config.yaml
train_examples: 145000
image_size: 32
norm_position: "pre"
qk_norm: false
parallel_block: true
patch_size: [2, 2]
depths: [2, 5, 5]
widths: [64, 128, 256]
num_labels: 33
optimizer: "normuon"
nesterov: true
orthogonalizer: "newton_schulz_5"
adamw_lr_other_params: 0.0019
weight_decay: 0.3
Rows from block 6, named by matrix and row number. Each number is 50 + 12 x the weight over its row's rms, rounded and kept within 0 to 99. All counts start at 0. After the name is the row's rms in percent of the matrix's.
# convs2: project pointwise conv (model.blocks.6.convs.2.weight, 128x512x1x1), inputs 206-308
convs2.111 101:60 53 59 55 29 53 38 40 66 57 54 57 62 47 45 27 45 41 65 48 55 39 64 41 46 45 53 47 45 25 36 25 72 44 63 52 55 57 41 83 54 67 44 55 63 42 35 55 60 38 52 47 58 53 59 55 48 50 32 22 44 56 58 50 31 51 35 23 56 27 28 53 30 39 53 35 49 48 62 29 53 27 58 61 34 42 50 80 57 48 49 53 30 36 51 57 60 28 58 42 56 46 54
convs2.112 110:50 48 49 69 38 68 48 52 48 59 28 42 54 41 68 35 63 34 46 46 57 41 40 39 28 52 42 28 55 10 57 49 46 38 64 43 58 47 47 46 57 38 53 53 31 50 31 51 52 71 54 57 53 33 65 55 55 43 52 54 53 26 19 63 40 44 48 56 51 30 48 59 48 52 38 30 48 42 38 44 49 37 64 29 73 51 56 58 77 05 55 49 49 24 60 31 30 46 09 51 29 47 55
convs2.113 093:44 56 57 58 37 54 72 61 54 43 88 58 57 47 69 72 58 46 58 41 51 39 70 34 59 50 50 65 58 46 45 55 57 58 67 62 48 39 55 73 55 39 53 32 47 68 54 44 50 60 47 68 42 37 44 52 57 50 52 58 46 38 20 63 63 53 59 45 47 52 48 76 41 44 39 44 44 71 47 71 30 31 52 58 71 32 45 52 76 58 45 18 49 55 73 39 59 51 55 53 50 54 71
convs2.114 103:49 54 47 44 79 64 43 68 61 50 52 64 38 47 62 38 57 55 65 41 55 59 51 45 36 53 59 55 55 54 59 41 39 60 51 61 65 49 46 58 38 64 63 54 39 42 64 63 42 40 49 47 20 48 56 59 55 54 63 60 38 41 88 59 31 45 39 66 56 53 76 63 57 48 54 46 67 47 68 69 53 51 64 70 58 43 39 51 44 49 57 55 70 47 50 63 56 56 67 69 68 51 48
convs2.115 110:17 40 58 47 52 48 47 66 49 53 59 53 59 48 44 43 41 45 45 50 52 55 47 50 56 54 56 36 53 72 31 48 42 49 30 49 54 56 46 53 60 36 55 63 42 39 53 47 65 39 65 50 46 00 45 63 50 37 57 31 44 50 71 41 76 40 53 55 50 55 41 66 32 60 52 55 51 54 60 47 55 37 48 54 35 53 52 68 34 49 51 39 34 32 43 66 36 67 30 49 45 53 44
convs2.116 103:52 47 34 58 75 43 46 62 61 46 40 58 58 56 56 63 55 41 45 36 61 59 40 53 48 48 43 62 52 54 42 66 51 57 66 50 60 60 45 45 39 57 52 64 49 52 30 49 52 33 46 57 42 37 71 64 47 50 40 41 25 22 51 45 61 29 56 47 57 49 28 36 55 49 30 60 48 69 59 21 40 41 40 32 48 58 50 45 60 41 70 47 79 32 41 27 55 67 55 46 43 44 44
convs2.117 092:52 57 28 38 33 54 38 54 43 48 62 46 60 53 61 52 56 54 48 51 50 62 62 48 59 31 36 46 37 47 71 76 70 54 59 55 46 44 69 31 86 56 59 34 35 41 75 61 36 51 49 52 46 50 43 62 37 44 52 58 42 46 67 41 30 60 59 58 72 53 60 40 59 52 54 22 52 48 48 48 61 57 59 53 76 26 52 23 44 63 63 61 54 37 43 58 49 57 57 49 44 53 36
convs2.118 106:41 45 28 73 58 52 38 58 48 52 25 48 45 50 59 33 54 57 59 51 54 41 40 42 27 67 47 24 36 32 87 59 68 67 52 45 64 57 42 53 73 69 36 45 27 48 52 66 56 43 35 56 61 28 66 41 62 50 42 70 53 22 17 57 57 64 46 56 55 50 53 75 40 35 49 53 37 65 59 52 49 61 37 38 48 49 48 55 70 67 70 58 38 08 71 35 49 65 57 32 51 65 49
convs2.119 096:43 33 41 73 49 33 45 47 27 55 28 40 50 57 53 45 45 46 48 58 62 57 51 51 52 61 55 38 52 65 45 51 72 49 61 63 54 61 45 40 43 44 53 54 58 47 40 41 53 55 50 55 58 39 57 46 46 26 40 48 52 42 51 47 65 61 56 55 51 31 39 43 66 42 44 46 35 29 14 41 51 44 48 31 50 45 61 36 52 32 48 60 54 66 76 61 56 19 71 73 45 58 67
convs2.120 102:62 52 55 43 48 45 45 34 43 42 35 46 38 51 48 71 52 35 43 42 52 49 68 60 69 53 55 43 49 48 41 34 36 38 51 62 45 29 57 46 49 29 57 59 33 68 57 41 51 48 53 49 32 76 71 55 45 45 44 74 53 64 54 38 63 43 61 42 49 55 38 46 41 55 62 44 44 43 54 59 53 39 30 30 62 50 51 47 56 59 52 38 53 49 37 33 37 34 42 48 66 48 58
convs2.121 097:47 56 60 60 45 36 55 51 56 53 68 58 61 49 52 41 39 70 37 38 45 72 58 49 56 37 57 58 46 40 39 35 15 55 52 66 60 53 62 73 62 64 42 46 81 67 49 48 66 39 45 47 56 48 19 53 47 40 36 35 46 70 80 31 44 49 41 55 37 30 58 42 53 38 52 23 45 53 78 39 40 51 53 43 53 45 48 69 49 32 43 55 49 36 61 38 40 49 30 39 33 41 71
convs2.122 108:55 48 48 43 59 75 59 44 47 46 80 55 46 55 54 53 58 51 77 67 51 44 69 51 34 46 50 49 38 83 55 88 76 50 28 36 46 35 56 64 62 39 49 34 32 45 29 36 45 39 39 46 42 54 63 37 54 53 64 59 44 43 43 30 37 44 44 42 76 35 55 22 47 45 45 64 39 51 57 42 61 56 51 60 35 59 61 65 67 61 42 49 34 64 42 21 57 41 48 27 16 47 59
convs2.123 107:22 51 62 48 42 52 39 53 40 56 60 43 51 58 61 62 50 50 56 54 54 42 57 44 70 50 51 41 60 58 72 53 16 64 50 51 56 52 43 70 59 47 44 23 33 26 74 48 53 52 43 24 39 34 66 50 55 54 48 45 58 37 19 44 64 48 60 42 65 51 46 51 49 68 46 39 44 68 57 73 39 63 32 65 46 36 47 46 67 42 55 40 31 38 55 75 56 76 77 65 53 54 38
convs2.124 100:51 63 47 44 57 54 40 62 42 32 28 58 58 46 42 86 43 35 53 56 42 45 27 52 27 68 50 34 56 55 59 52 71 58 51 52 38 63 27 52 49 55 60 36 25 45 24 56 41 69 49 56 67 46 48 53 42 53 44 34 43 51 42 41 46 60 43 55 69 54 51 61 32 48 49 42 50 77 53 31 64 46 51 53 58 73 52 50 32 40 38 61 33 54 56 26 40 34 76 68 57 47 39